A small class-conditioned image diffusion model, trained from scratch.
Model: 8.09M parameters, 32-pixel images, patch size [2, 2], layers 12.
Training: soap at rate 0.0015, 12200 steps, batches of 128.
Rows from block 5 of a small class-conditioned image diffusion model, named by matrix and row number. Rows with one number belong to one neuron. Each number is 50 + 10 x the weight over its row's rms, rounded and kept within 0 to 99. All counts start at 0. After the name is the row's rms in percent of the matrix's.
After each neuron's rows are labels from the 100 images, of 14976 (inputs lightly noised), where the neuron reaches its highest value: "responds to" is what is common among them. Only what is clearly more common there than usual is listed. The data: rendered roads seen from a driver's seat, with toy cars, trees and houses. In brackets: how many of the 100.
# fc1: MLP up (model.blocks.5.mlp.fc1.weight, 576x192), inputs 0-191
# fc2: MLP down (model.blocks.5.mlp.fc2.weight, 192x576, transposed), outputs 0-191

fc1.145 100:56 48 57 51 68 43 51 50 39 44 52 59 50 43 35 57 45 54 41 44 64 50 38 56 61 57 51 59 63 52 55 38 51 33 53 51 35 62 35 51 51 52 47 50 49 44 36 54 50 54 47 53 62 72 47 36 54 46 57 58 52 47 53 46 67 65 43 51 60 60 51 60 66 40 42 43 66 57 46 56 51 53 44 42 39 46 45 59 67 48 50 59 62 40 76 55 41 69 54 43 42 50 47 51 37 54 45 42 62 47 60 77 61 41 53 60 44 41 42 37 44 47 61 42 51 49 43 58 35 37 45 36 36 41 58 52 38 52 51 59 72 49 54 61 46 30 43 51 32 42 66 39 42 60 44 54 45 59 61 44 39 53 57 40 58 53 75 57 42 28 59 40 77 48 69 73 56 42 37 68 42 47 42 73 53 47 56 46 51 42 58 68
fc2.145 092:35 42 46 50 50 40 57 56 38 47 55 59 52 46 45 55 50 26 53 56 48 54 43 44 70 50 59 55 58 50 63 32 45 45 57 45 44 62 47 57 49 55 53 48 41 58 42 53 34 41 58 55 54 29 50 37 38 49 63 55 55 38 44 57 47 38 49 67 58 58 47 52 50 43 44 52 42 64 50 36 54 40 55 58 33 56 39 54 61 48 52 54 56 47 48 43 59 72 38 57 58 57 57 35 40 56 53 62 59 46 44 57 59 43 47 47 39 35 44 61 61 64 31 50 57 40 46 52 41 55 40 74 47 57 35 40 63 53 40 53 67 39 55 56 39 30 49 39 28 48 65 60 58 65 51 34 52 51 39 44 55 60 39 66 71 48 83 46 65 44 53 43 34 54 37 28 55 60 43 39 38 60 49 67 43 60 40 62 55 63 65 64
responds to: truck (86)

fc1.233 093:39 60 46 42 42 49 60 48 37 44 56 33 61 66 37 61 52 52 64 46 47 40 43 47 27 46 44 59 44 53 60 42 51 60 55 49 44 41 38 60 47 63 58 44 64 48 32 54 57 55 73 52 60 40 51 49 48 45 50 57 64 54 47 52 56 39 53 49 42 54 48 69 62 49 65 55 56 58 48 62 63 53 42 48 53 64 60 50 48 59 62 81 60 40 55 41 56 40 65 59 54 47 42 44 45 42 50 61 55 29 45 36 46 42 37 33 41 45 50 48 41 47 49 55 40 36 60 66 65 40 54 54 58 55 60 47 60 72 45 61 61 48 38 66 57 56 48 53 44 34 52 49 46 52 60 69 51 64 48 67 58 42 43 44 30 44 66 39 64 63 74 41 55 45 61 56 59 46 45 42 63 76 52 50 42 38 52 44 58 44 32 27
fc2.233 109:61 45 63 48 44 72 57 48 32 45 59 38 56 58 31 53 24 60 65 51 45 55 56 51 57 45 53 57 53 61 51 61 42 68 49 53 52 37 40 50 51 45 39 40 53 49 44 62 37 55 55 89 53 63 53 60 69 34 50 45 73 51 55 45 47 51 48 26 66 58 44 33 57 52 46 43 44 51 61 52 48 56 44 64 69 68 48 51 52 51 54 52 51 52 52 44 50 51 46 49 49 46 47 50 53 73 42 58 43 33 55 39 39 59 42 42 48 26 65 39 38 52 43 47 52 50 46 44 51 48 79 53 54 47 33 58 46 66 55 43 51 44 36 51 53 65 50 39 40 78 58 58 47 56 49 51 50 45 51 51 28 50 61 49 35 43 51 52 34 63 39 55 53 61 65 56 61 45 54 45 51 47 50 59 34 62 40 63 52 49 56 55
responds to: snowy verge (88)

fc1.251 101:53 56 64 50 39 56 48 60 48 36 56 38 55 51 42 54 57 52 37 59 51 66 54 58 42 64 25 46 55 52 47 45 61 40 57 31 52 62 41 63 55 44 50 19 62 47 55 51 34 46 61 60 58 59 34 60 59 30 51 52 47 59 60 54 44 31 46 58 48 50 31 50 67 54 40 54 42 45 49 46 40 54 45 48 51 34 53 41 60 51 22 42 52 46 34 42 47 43 64 46 49 36 43 60 45 34 46 51 54 36 56 54 28 71 56 32 35 45 27 44 59 39 47 62 42 34 63 42 41 53 52 46 47 46 49 48 65 67 52 48 45 56 36 47 47 52 55 68 53 64 42 53 67 43 34 50 50 55 47 55 46 59 61 36 49 44 46 65 52 53 39 33 47 50 35 54 58 54 48 51 55 51 68 45 34 50 71 40 42 38 69 45
fc2.251 115:43 76 48 42 42 32 31 59 39 41 51 46 46 48 50 53 46 40 49 54 45 32 48 77 54 51 45 55 41 37 47 45 59 48 48 56 47 61 50 62 28 60 45 51 51 62 38 49 47 50 54 43 52 42 45 62 32 23 49 54 51 50 47 45 51 53 54 44 34 45 40 29 51 42 45 62 53 36 50 24 34 47 40 52 68 39 46 35 41 36 48 53 61 57 56 53 71 26 48 47 40 58 41 48 46 46 62 42 59 47 52 40 63 57 40 41 53 51 48 62 26 30 51 51 43 49 45 53 47 52 41 51 49 38 46 57 57 53 54 40 54 69 49 59 47 48 52 59 51 43 72 42 49 42 42 62 45 37 52 65 61 35 51 36 54 68 57 41 51 27 47 52 63 42 61 48 47 55 50 64 49 49 48 38 51 49 52 43 58 38 85 38
responds to: bends left (68)

fc1.498 102:39 52 52 45 62 55 61 56 56 45 61 33 54 48 40 43 44 54 61 47 51 53 34 69 51 46 63 43 47 80 58 68 49 42 68 52 49 61 51 48 40 44 74 56 39 40 53 34 57 65 39 55 59 55 53 27 58 44 43 49 46 44 48 29 52 52 39 68 43 45 38 54 51 64 72 51 83 42 53 51 50 48 65 39 53 63 40 31 65 46 48 31 45 54 64 55 53 51 53 49 55 61 45 23 62 57 55 50 49 52 45 45 57 49 43 59 51 46 66 52 79 51 33 45 49 42 63 53 60 59 36 56 41 39 48 58 54 38 47 46 68 46 44 58 65 45 51 31 47 49 55 36 43 55 58 46 48 42 60 71 51 57 44 44 61 52 66 44 60 43 54 57 57 60 62 48 33 53 58 55 43 52 42 50 54 56 51 57 53 48 61 47
fc2.498 106:48 52 49 42 67 52 47 52 55 44 51 30 46 59 53 55 37 45 36 48 56 49 43 62 47 51 56 62 57 32 40 52 64 37 37 44 62 48 54 51 34 59 51 55 66 35 47 38 59 60 48 49 61 64 51 54 53 56 53 41 51 34 41 47 42 53 48 36 58 42 55 12 40 40 50 53 37 42 47 64 41 65 43 44 57 65 32 24 54 52 52 47 51 74 44 57 49 67 64 60 38 53 44 49 64 48 50 53 45 41 44 57 41 51 62 51 49 45 70 50 32 57 62 40 51 60 72 50 62 47 27 60 52 42 54 35 35 63 67 60 46 57 40 57 55 41 44 52 49 59 59 50 59 54 51 43 49 33 42 42 51 61 50 46 80 61 58 45 42 51 49 40 40 72 47 47 27 54 47 38 39 52 57 54 57 51 66 50 42 46 43 56
responds to: snowy verge (72); lamp (61)

fc1.450 113:48 41 59 55 38 61 57 68 49 45 51 39 52 48 55 50 42 57 55 67 32 75 59 49 56 55 53 44 59 49 41 54 54 44 47 51 43 53 40 69 64 38 75 49 65 37 50 41 31 47 39 51 52 55 62 55 66 42 52 40 47 39 56 42 44 45 60 67 52 61 40 41 62 45 42 50 39 66 45 62 75 43 27 52 62 43 41 50 41 31 34 47 50 48 40 75 45 57 42 51 46 52 40 35 48 40 40 48 54 56 56 35 43 39 50 40 58 42 46 43 37 46 62 51 39 28 54 44 49 53 49 51 36 51 49 43 55 42 58 44 57 42 48 54 60 24 34 58 50 40 46 46 47 56 59 61 60 31 65 47 57 58 38 64 75 52 41 48 58 39 48 49 51 69 63 48 35 50 48 54 51 65 36 55 51 44 65 40 43 56 57 65
fc2.450 103:39 43 50 49 60 67 75 52 55 67 62 47 42 32 37 50 64 73 37 48 69 51 48 55 51 58 55 72 49 46 66 49 54 52 43 46 48 60 40 58 42 54 47 50 43 60 61 41 30 45 53 60 62 57 42 22 44 27 36 42 47 49 52 51 41 45 47 70 41 69 54 34 41 51 52 51 48 46 54 53 57 55 55 53 52 56 49 67 29 51 50 54 51 55 43 51 50 60 49 55 46 68 66 44 61 36 58 45 45 58 47 58 49 57 61 68 47 42 58 49 59 60 51 45 27 58 50 59 31 53 60 48 55 50 35 42 45 52 45 47 59 62 54 53 59 44 74 44 40 68 18 48 53 49 75 54 55 42 53 43 40 38 60 49 54 30 57 58 47 45 63 62 42 39 59 50 58 41 47 53 60 55 47 37 41 50 45 43 63 50 58 61
responds to: bends left (75); crossing stripes (66)

fc1.121 126:45 54 58 54 61 42 24 47 47 25 60 59 45 78 42 56 61 42 23 53 44 43 53 45 49 30 66 52 48 59 43 57 52 44 58 60 46 47 51 48 53 42 31 46 31 46 63 41 56 53 56 40 39 39 60 46 54 49 48 66 56 65 72 41 59 49 49 50 57 41 79 51 38 57 50 31 55 51 41 40 41 45 52 41 42 53 47 40 60 67 34 58 44 37 46 53 53 36 39 45 43 57 53 51 58 48 44 34 44 39 39 60 63 38 61 63 64 60 34 50 43 48 44 54 39 40 65 40 57 48 48 52 53 43 33 54 44 46 50 43 52 37 64 42 35 57 48 61 44 70 59 58 61 58 35 39 65 42 37 53 48 48 57 60 62 38 36 62 61 55 61 58 59 48 52 40 46 64 58 54 53 57 49 48 58 51 67 37 41 47 44 38
fc2.121 120:55 51 60 44 48 65 26 62 39 49 66 44 62 52 43 58 49 65 66 56 47 57 51 46 47 51 65 49 39 49 60 42 47 38 60 35 45 68 44 62 59 45 47 41 53 39 57 46 59 38 46 68 50 42 51 48 40 72 63 92 58 52 49 54 45 60 50 46 49 48 57 45 57 46 58 70 46 43 55 47 46 42 59 54 60 39 36 46 50 66 53 49 49 53 45 40 61 41 54 48 57 53 53 53 52 36 55 43 44 53 59 53 65 45 58 57 60 51 29 38 54 42 60 56 41 48 39 95 55 53 65 50 41 45 62 52 57 51 47 54 50 44 48 46 51 61 73 54 57 74 55 55 53 69 33 50 43 45 64 52 63 56 43 56 58 63 63 36 60 43 32 60 48 51 39 61 65 50 47 58 56 51 49 54 46 48 44 42 62 37 46 35
responds to: truck (88); snowy verge (60)

fc1.344 093:33 37 36 41 37 47 57 55 57 35 53 55 57 52 56 50 56 46 43 35 48 47 48 62 41 43 52 36 46 63 63 61 47 42 27 47 51 52 47 45 48 52 53 58 51 41 50 44 44 54 56 49 37 55 62 53 56 48 26 51 37 53 51 52 29 53 42 46 42 56 53 42 58 49 57 37 41 41 68 61 37 70 43 44 49 43 76 76 48 62 58 55 50 53 52 36 52 41 49 42 75 56 65 55 57 53 51 41 45 38 53 39 65 48 43 63 57 70 47 50 54 60 55 43 67 62 37 48 65 58 45 40 46 33 43 47 39 34 37 62 46 54 44 46 56 62 49 55 56 60 60 37 50 50 32 56 54 47 60 48 35 56 46 45 72 51 49 63 55 50 58 43 51 47 38 65 70 40 54 41 44 56 86 66 27 51 47 56 39 45 50 46
fc2.344 109:53 69 27 52 46 82 47 43 55 32 50 37 41 49 44 39 51 45 41 52 63 42 41 56 41 47 54 50 41 41 61 70 51 52 55 47 60 42 59 69 50 46 43 38 45 59 53 71 48 38 44 38 59 47 57 53 43 52 33 46 49 47 55 57 62 51 40 47 37 57 43 54 40 46 45 49 70 46 64 56 48 42 60 36 44 47 70 60 52 57 64 35 41 51 43 69 55 55 57 49 56 65 30 37 60 47 37 50 41 48 62 41 65 62 58 47 52 57 38 34 46 49 43 55 31 42 66 52 56 53 53 51 51 57 64 46 48 44 49 41 42 54 31 46 35 44 54 48 52 50 66 37 48 45 36 53 50 66 61 53 48 58 50 52 53 71 53 57 41 43 52 56 36 46 64 34 70 32 52 54 63 37 39 71 69 68 50 41 69 42 61 54
responds to: truck (100); vehicles: two (71)

fc1.25 112:54 55 72 58 51 39 48 59 52 51 63 49 42 47 52 64 50 47 39 45 49 44 39 50 50 51 34 41 44 55 47 90 50 48 60 49 48 43 45 54 50 52 60 48 57 43 47 40 50 55 50 52 59 49 67 52 50 55 58 42 45 48 41 48 65 39 47 44 43 47 54 67 44 39 62 48 50 46 40 43 48 40 33 62 37 59 50 30 51 52 27 38 54 61 46 54 41 56 41 44 38 29 53 55 46 63 50 59 54 65 61 59 32 38 42 58 62 58 41 40 55 33 58 34 39 64 51 36 45 32 57 45 65 68 65 49 55 48 57 27 61 56 48 67 31 44 41 48 51 40 48 44 64 43 44 65 46 49 48 64 49 54 31 62 56 45 49 43 50 67 53 43 40 71 53 62 48 45 69 55 43 56 49 52 58 49 42 79 65 63 61 69
fc2.25 112:52 56 51 55 62 66 55 51 54 58 37 44 56 49 49 56 59 46 44 41 57 41 50 57 57 63 43 36 55 53 51 40 42 45 42 53 55 45 57 50 43 45 37 48 54 45 56 69 61 60 60 30 41 42 55 51 52 38 58 46 41 46 49 64 49 34 43 46 47 41 47 59 51 48 59 43 49 41 54 49 72 52 59 62 64 70 55 48 49 45 72 40 53 52 55 36 55 66 48 46 55 23 53 52 47 46 61 47 26 80 34 37 43 41 50 52 45 51 21 25 47 51 58 60 39 48 69 57 58 51 48 45 32 36 47 64 46 43 55 54 29 42 67 49 39 25 47 52 39 65 37 55 51 35 73 57 49 51 47 37 52 48 35 50 55 53 58 61 55 48 46 46 55 47 36 58 49 39 47 48 57 62 45 39 61 44 44 45 36 71 45 69
responds to: snowy verge (85); bends right (77)